config.yaml
model: "contrastive image-text model"
dataset: "rendered solids tumbling over patterned floors"
train_examples: 97500
image_size: 64
crop_scale_min: 0.8
horizontal_flip: false
tokenizer: "word"
vocab_size: 61
loss: "softmax"
embed_dim: 256
encoder_arch: "efficientnet"
encoder_norm: "batchnorm"
encoder_activation: "relu6"
encoder_channel_attention: "se"
encoder_depths: [3, 6, 3]
encoder_kernel_size: 3
encoder_stem: "deep"
encoder_expansion: 4
encoder_widths: [40, 80, 160]
text_encoder_causal: false
text_encoder_width: 384
text_encoder_layers: 7
text_encoder_norm: "layernorm"
text_encoder_norm_position: "pre"
text_encoder_activation: "swiglu"
text_encoder_mlp_ratio: 2.67
text_encoder_head_dim: 48
text_encoder_fused_qkv: true
text_encoder_bias: "all"
text_encoder_qk_norm: false
text_encoder_layer_scale_init: 0.1
text_encoder_parallel_block: false
text_encoder_inner_norm: false
text_encoder_positions: "learned"
init: "kaiming_normal"
residual_init: "scaled_by_depth"
optimizer: "adamw"
learning_rate: 0.00078
beta1: 0.9
beta2: 0.999
eps: 1e-06
max_grad_norm: 1.0
max_steps: 9400
batch_size: 256
epochs: 24.7
lr_schedule: "wsd"
decay_fraction: 0.4
final_lr_fraction: 0.05
warmup_steps: 280
weight_decay: 0.1
Rows from block 3 of the text encoder, named by matrix and row number. Each number is 200 + 30 x the weight over its row's rms, rounded and kept within 0 to 999. All counts start at 0. After the name is the row's rms in percent of the matrix's.
# fc2: MLP down (text_encoder.blocks.3.mlp.fc2.weight, 384x1024), inputs 147-293
fc2.148,059,228,240,210,186,182,262,188,186,223,202,193,182,189,123,235,200,214,247,183,249,233,216,174,185,248,189,214,159,183,186,194,206,205,123,233,210,183,228,209,152,202,169,209,201,207,172,218,191,163,220,150,161,200,179,205,182,180,220,176,197,225,182,202,216,240,223,207,185,211,162,230,222,180,198,168,242,196,159,183,151,174,243,232,201,210,224,230,171,163,194,207,209,234,207,213,204,242,203,249,190,196,221,154,183,219,204,201,176,169,216,196,231,177,201,171,180,244,265,225,193,192,194,195,236,222,217,201,207,189,231,190,187,212,248,198,181,204,185,211,197,234,166,185,175,259,187,239
fc2.149,039,200,161,179,170,225,236,214,210,235,193,215,194,139,224,207,222,192,234,188,203,230,163,158,210,203,226,204,184,155,195,249,205,165,250,174,176,173,200,173,212,194,174,233,192,207,203,242,173,204,187,183,197,125,207,145,178,197,175,232,239,204,211,201,242,209,178,173,195,224,184,208,169,204,218,192,211,226,222,214,192,184,214,190,206,198,231,235,163,204,177,186,241,213,240,189,195,176,199,201,199,191,184,210,164,273,216,136,220,195,197,188,209,187,208,160,214,163,199,219,236,229,208,178,166,205,145,180,163,229,136,157,169,158,148,193,193,173,189,176,228,213,251,236,242,264,178,215
fc2.150,058,165,218,164,201,229,163,191,178,218,170,198,199,228,130,199,237,199,217,205,210,166,219,208,188,225,200,194,217,211,208,161,209,182,152,189,204,183,206,128,219,221,197,207,180,228,207,188,200,171,241,254,220,243,218,202,212,160,205,190,236,239,177,196,188,199,202,198,226,214,167,217,182,180,236,217,175,141,234,196,181,184,202,245,230,206,225,155,200,184,195,167,189,183,196,183,211,228,177,205,203,167,144,211,207,187,171,211,200,201,166,188,211,170,230,273,173,213,125,171,211,190,193,249,224,174,229,196,205,164,199,208,187,160,289,186,187,192,222,213,219,246,241,234,255,224,189,189
fc2.151,051,221,157,223,204,177,212,176,228,210,190,239,235,190,252,168,201,220,199,195,168,172,184,197,210,167,243,201,191,186,184,126,199,195,180,229,229,227,210,208,265,189,217,207,188,223,235,204,210,178,213,225,231,281,182,207,161,203,189,191,204,216,238,196,217,214,161,179,197,202,198,197,146,295,188,180,234,177,119,155,242,199,232,197,206,185,207,192,205,180,244,193,167,224,232,177,198,178,219,161,204,197,170,232,172,200,125,233,234,169,158,185,199,150,144,192,258,209,194,217,197,256,230,222,214,216,212,218,190,215,207,172,193,226,126,202,144,196,180,188,186,184,229,213,191,182,221,205
fc2.152,112,203,233,207,168,203,207,181,201,187,181,236,196,212,364,220,220,186,176,203,153,226,203,194,121,205,205,186,241,175,207,271,223,158,191,191,207,203,202,216,223,227,233,234,172,154,212,172,203,256,199,230,284,206,203,211,254,188,171,222,188,188,197,220,172,193,123,192,156,226,205,227,165,255,215,217,166,200,185,262,211,176,187,147,200,185,141,173,197,214,222,196,194,190,190,216,202,194,177,179,214,216,182,302,170,206,204,187,211,195,205,197,192,211,185,162,228,171,168,198,213,186,233,231,189,175,186,204,207,219,189,190,245,222,200,189,205,192,177,188,207,192,182,183,206,171,238,202
fc2.153,363,201,210,195,212,201,204,206,202,201,206,193,199,221,194,201,207,198,192,197,203,212,202,205,188,205,185,216,205,187,202,204,208,199,208,197,188,195,191,221,181,207,186,204,223,196,197,206,189,165,201,211,210,177,204,190,204,198,204,198,183,205,176,191,183,201,196,196,192,206,191,207,208,209,200,190,185,203,208,317,188,204,217,0,195,211,203,205,199,194,196,188,207,196,195,199,185,205,202,210,185,192,198,222,162,200,206,190,166,193,195,197,199,193,209,194,186,209,190,183,202,197,210,198,197,202,195,193,210,195,199,205,183,198,224,214,202,216,208,193,201,193,190,204,202,200,201,194
fc2.154,090,200,190,149,185,238,133,194,247,209,169,195,219,218,215,164,187,229,205,190,208,152,227,193,281,214,189,215,213,156,190,188,201,209,168,159,191,212,199,231,259,202,177,193,203,170,170,251,175,238,239,170,92,170,179,219,228,252,215,197,185,194,199,199,194,209,232,209,214,200,209,184,203,180,185,227,191,192,139,211,227,204,206,150,181,207,219,236,223,193,205,177,184,210,185,222,151,211,183,217,234,175,185,86,190,199,248,186,224,199,176,238,207,212,214,286,171,239,130,181,215,206,204,196,166,210,210,191,220,167,189,236,214,155,201,224,191,189,178,215,223,217,168,183,199,221,190,238
fc2.155,100,194,203,185,203,166,191,201,162,198,180,258,206,171,354,170,177,219,192,220,196,190,186,203,198,179,217,206,206,207,213,229,208,224,309,208,227,208,216,246,246,176,154,185,173,203,199,183,182,174,174,236,163,228,215,196,191,195,221,157,220,197,212,193,226,165,174,219,132,188,212,226,190,195,192,254,230,153,214,172,200,206,177,236,206,206,195,262,193,195,195,179,179,213,216,174,221,217,197,205,214,212,192,179,212,206,164,167,350,205,225,193,182,186,153,235,205,208,196,209,203,169,224,189,235,173,220,186,204,173,213,247,224,202,221,173,190,175,179,229,226,200,219,198,197,187,200,155
fc2.156,108,186,203,203,186,192,245,185,178,187,248,236,211,229,179,164,179,169,187,193,248,219,207,204,233,208,181,208,201,221,190,214,203,198,234,191,154,180,193,183,128,182,188,212,206,211,203,218,178,217,167,242,240,223,211,189,186,174,216,201,156,179,193,192,215,181,188,195,183,205,194,212,152,218,162,201,172,205,151,191,225,205,215,190,192,205,211,216,220,193,192,212,197,205,174,186,255,216,187,213,195,196,173,166,219,174,215,224,135,202,210,195,200,200,220,142,235,221,110,178,175,191,242,193,201,187,186,184,200,210,204,162,188,193,176,182,223,180,202,223,226,207,192,183,198,135,199,181
fc2.157,160,171,162,277,221,216,187,211,201,197,196,238,214,218,128,234,176,191,185,194,202,199,191,185,171,184,192,216,180,219,217,215,214,206,276,217,207,214,202,183,222,222,202,213,198,212,193,260,161,178,229,188,206,206,171,195,196,198,182,188,203,213,173,177,199,218,164,215,209,210,215,209,224,210,217,256,201,203,209,194,201,210,225,216,209,222,194,189,194,209,190,196,198,191,189,195,205,239,184,213,210,184,243,248,193,207,186,201,168,248,182,185,169,204,200,218,191,200,300,188,182,204,195,174,209,236,202,198,230,201,216,205,222,194,210,267,199,190,230,167,182,211,226,236,208,213,219,195
fc2.158,118,228,229,140,171,168,201,228,166,193,199,178,199,160,169,244,167,208,219,196,231,210,215,193,188,205,201,193,197,185,182,161,181,178,215,224,188,218,178,215,198,203,198,211,215,189,222,182,174,189,185,258,248,229,213,188,204,210,222,223,150,211,223,220,212,202,203,186,182,198,196,205,207,214,212,149,161,203,194,220,225,202,252,32,177,173,203,193,194,245,197,189,200,195,198,220,206,191,188,240,194,214,165,234,229,198,217,179,176,174,184,190,232,226,231,205,179,156,89,203,185,173,192,215,176,232,209,191,224,199,178,205,199,213,177,168,202,218,196,253,190,170,162,185,241,148,213,196
fc2.159,074,200,156,162,194,216,171,195,185,191,196,213,177,187,108,161,226,180,209,204,215,193,171,181,144,233,203,205,203,201,177,238,236,203,102,164,204,169,198,177,204,239,201,220,179,209,192,211,212,185,210,208,251,186,183,183,199,136,206,195,223,176,141,220,166,211,172,193,207,218,200,188,166,214,222,205,167,185,243,278,158,212,174,184,198,202,195,160,209,235,207,192,211,233,218,191,244,226,170,211,204,222,122,281,170,211,174,243,160,201,206,201,191,191,187,190,246,199,90,234,190,188,217,234,222,202,189,218,207,213,206,174,181,185,225,187,209,232,155,185,237,207,187,226,195,231,212,127
fc2.160,147,203,218,117,170,189,182,225,227,205,158,184,186,281,116,219,237,192,181,201,194,195,214,217,181,206,181,147,231,160,207,185,201,114,262,179,156,196,174,217,154,193,250,210,221,179,215,174,197,230,203,194,226,144,211,181,235,179,208,191,185,222,166,223,192,165,214,190,203,232,193,227,200,231,205,154,185,152,198,282,221,185,167,125,190,184,209,136,211,189,237,194,174,167,179,221,167,217,198,190,161,203,154,210,160,198,219,208,177,170,235,179,201,209,262,193,228,179,118,211,205,198,220,220,169,182,208,234,205,185,187,194,176,183,234,167,214,231,201,157,176,210,184,179,233,175,197,161
fc2.161,112,196,232,217,188,160,247,217,193,221,261,189,190,192,278,155,187,156,212,207,221,250,186,181,185,230,202,196,186,219,190,197,213,189,275,228,199,208,192,250,221,201,204,221,192,196,174,209,219,213,146,186,209,201,228,184,194,186,202,239,196,181,209,211,202,195,200,192,223,196,187,221,175,200,182,212,169,216,187,222,183,190,259,171,221,175,177,222,185,214,217,194,193,206,190,202,220,167,207,212,210,199,194,218,196,213,191,216,227,160,224,166,200,203,205,138,217,222,209,219,195,175,191,201,225,163,173,207,186,239,204,184,215,215,158,164,216,239,188,199,189,177,161,168,175,170,194,190
fc2.162,098,215,178,231,186,258,222,175,183,203,206,220,202,218,265,146,201,191,219,196,242,210,178,203,246,213,207,240,207,188,174,235,218,187,133,203,182,174,212,244,136,194,192,203,198,194,218,196,238,212,188,204,246,164,190,230,183,190,226,199,160,197,187,195,149,171,224,211,154,175,194,192,189,178,184,200,231,227,190,285,196,187,122,129,200,191,195,209,207,163,190,211,195,202,200,216,261,178,204,187,208,219,198,104,173,176,177,220,225,167,205,200,220,213,208,207,170,209,207,215,217,174,198,260,213,197,173,213,183,197,185,217,220,205,184,227,198,209,169,194,177,204,190,192,165,232,191,233
fc2.163,135,173,193,264,237,142,198,207,222,210,188,162,196,212,90,256,227,186,194,185,180,189,195,193,208,212,192,199,177,187,251,169,190,177,274,214,189,200,160,190,178,210,183,201,215,192,171,199,176,186,200,185,182,232,172,210,223,225,183,175,199,222,199,189,185,221,222,215,240,223,210,255,195,193,214,131,141,168,197,121,214,199,162,304,184,209,194,145,190,231,207,181,189,210,205,200,186,226,197,163,180,177,240,212,219,210,226,174,138,210,149,204,183,180,266,151,198,168,288,159,208,232,210,186,217,208,222,207,225,190,206,152,191,169,176,271,207,216,226,203,179,244,217,219,220,205,188,206
fc2.164,067,195,195,242,178,147,191,189,213,202,219,196,215,232,197,227,196,205,177,196,176,225,215,191,102,174,199,203,198,168,221,205,193,172,252,220,203,200,163,184,191,179,197,230,185,210,177,207,183,198,216,150,323,215,189,200,193,196,200,225,167,190,222,171,171,184,119,209,183,211,215,198,172,234,284,185,192,176,229,235,173,210,236,206,202,222,206,186,196,198,221,173,215,221,213,201,194,163,174,206,182,272,229,339,185,207,193,171,215,207,210,182,202,215,207,219,174,200,236,207,227,178,194,287,250,181,224,208,202,187,203,253,189,197,189,206,194,222,200,211,216,201,195,169,219,195,210,182
fc2.165,073,252,226,137,194,207,164,215,221,212,155,170,219,198,32,262,182,186,202,182,182,192,203,222,229,179,218,195,214,201,179,156,236,146,242,196,223,213,155,196,186,191,217,225,224,178,231,159,189,176,201,236,131,190,214,144,170,212,215,225,163,190,213,183,216,241,244,182,179,224,163,242,218,215,213,219,226,171,210,173,211,153,207,225,202,231,227,174,219,189,232,192,188,205,171,196,205,199,188,198,246,204,121,141,192,189,184,198,129,200,200,223,182,200,224,185,165,226,94,210,215,212,218,178,201,182,261,184,197,210,197,199,188,172,220,148,191,214,188,218,213,211,198,208,216,258,204,234
fc2.166,078,224,221,249,213,191,261,228,180,203,255,197,195,277,94,219,190,190,200,198,222,243,184,208,169,208,204,209,184,187,194,179,212,209,133,219,172,187,186,179,180,209,173,204,206,176,168,260,176,176,177,159,293,193,213,192,236,225,202,209,174,185,201,185,206,173,191,194,226,219,190,212,201,228,181,169,185,236,179,194,198,193,230,199,203,232,219,199,202,161,196,188,191,195,193,184,188,203,214,197,192,223,201,301,200,212,203,217,204,186,212,187,210,228,203,144,199,211,225,209,174,217,210,194,213,198,183,195,186,234,209,211,198,222,194,215,222,222,164,197,197,208,188,197,200,219,215,225
fc2.167,084,217,179,180,190,141,192,176,191,198,189,166,198,213,193,204,236,207,195,219,186,148,190,186,237,213,202,177,199,189,206,161,210,241,191,203,206,171,166,172,147,212,215,215,191,186,201,177,194,224,201,218,165,148,161,199,210,198,218,219,190,227,170,199,175,201,253,161,237,228,191,182,213,183,253,216,156,168,227,238,181,197,185,225,185,202,185,209,196,176,183,221,177,193,191,205,220,217,199,156,217,218,235,112,184,191,180,164,199,188,230,193,212,189,226,249,276,192,256,193,207,231,178,251,176,229,217,205,170,182,189,206,197,176,188,183,176,202,195,175,200,214,227,207,215,237,199,162
fc2.168,051,189,127,187,181,190,245,199,213,204,233,179,215,178,285,189,209,216,234,166,226,210,194,225,210,223,183,230,195,190,184,199,190,161,202,185,204,188,214,180,155,196,211,209,162,190,178,197,221,212,207,227,262,227,164,186,194,225,201,250,156,180,158,193,231,240,139,174,213,185,187,176,222,194,209,154,164,238,177,198,193,181,202,217,163,191,163,189,225,226,161,197,248,216,211,191,153,180,237,167,193,166,207,215,173,151,231,204,160,184,226,191,211,198,186,104,207,200,231,197,199,198,159,228,209,187,161,167,168,181,182,150,209,218,164,250,219,209,204,199,180,158,169,205,184,170,237,220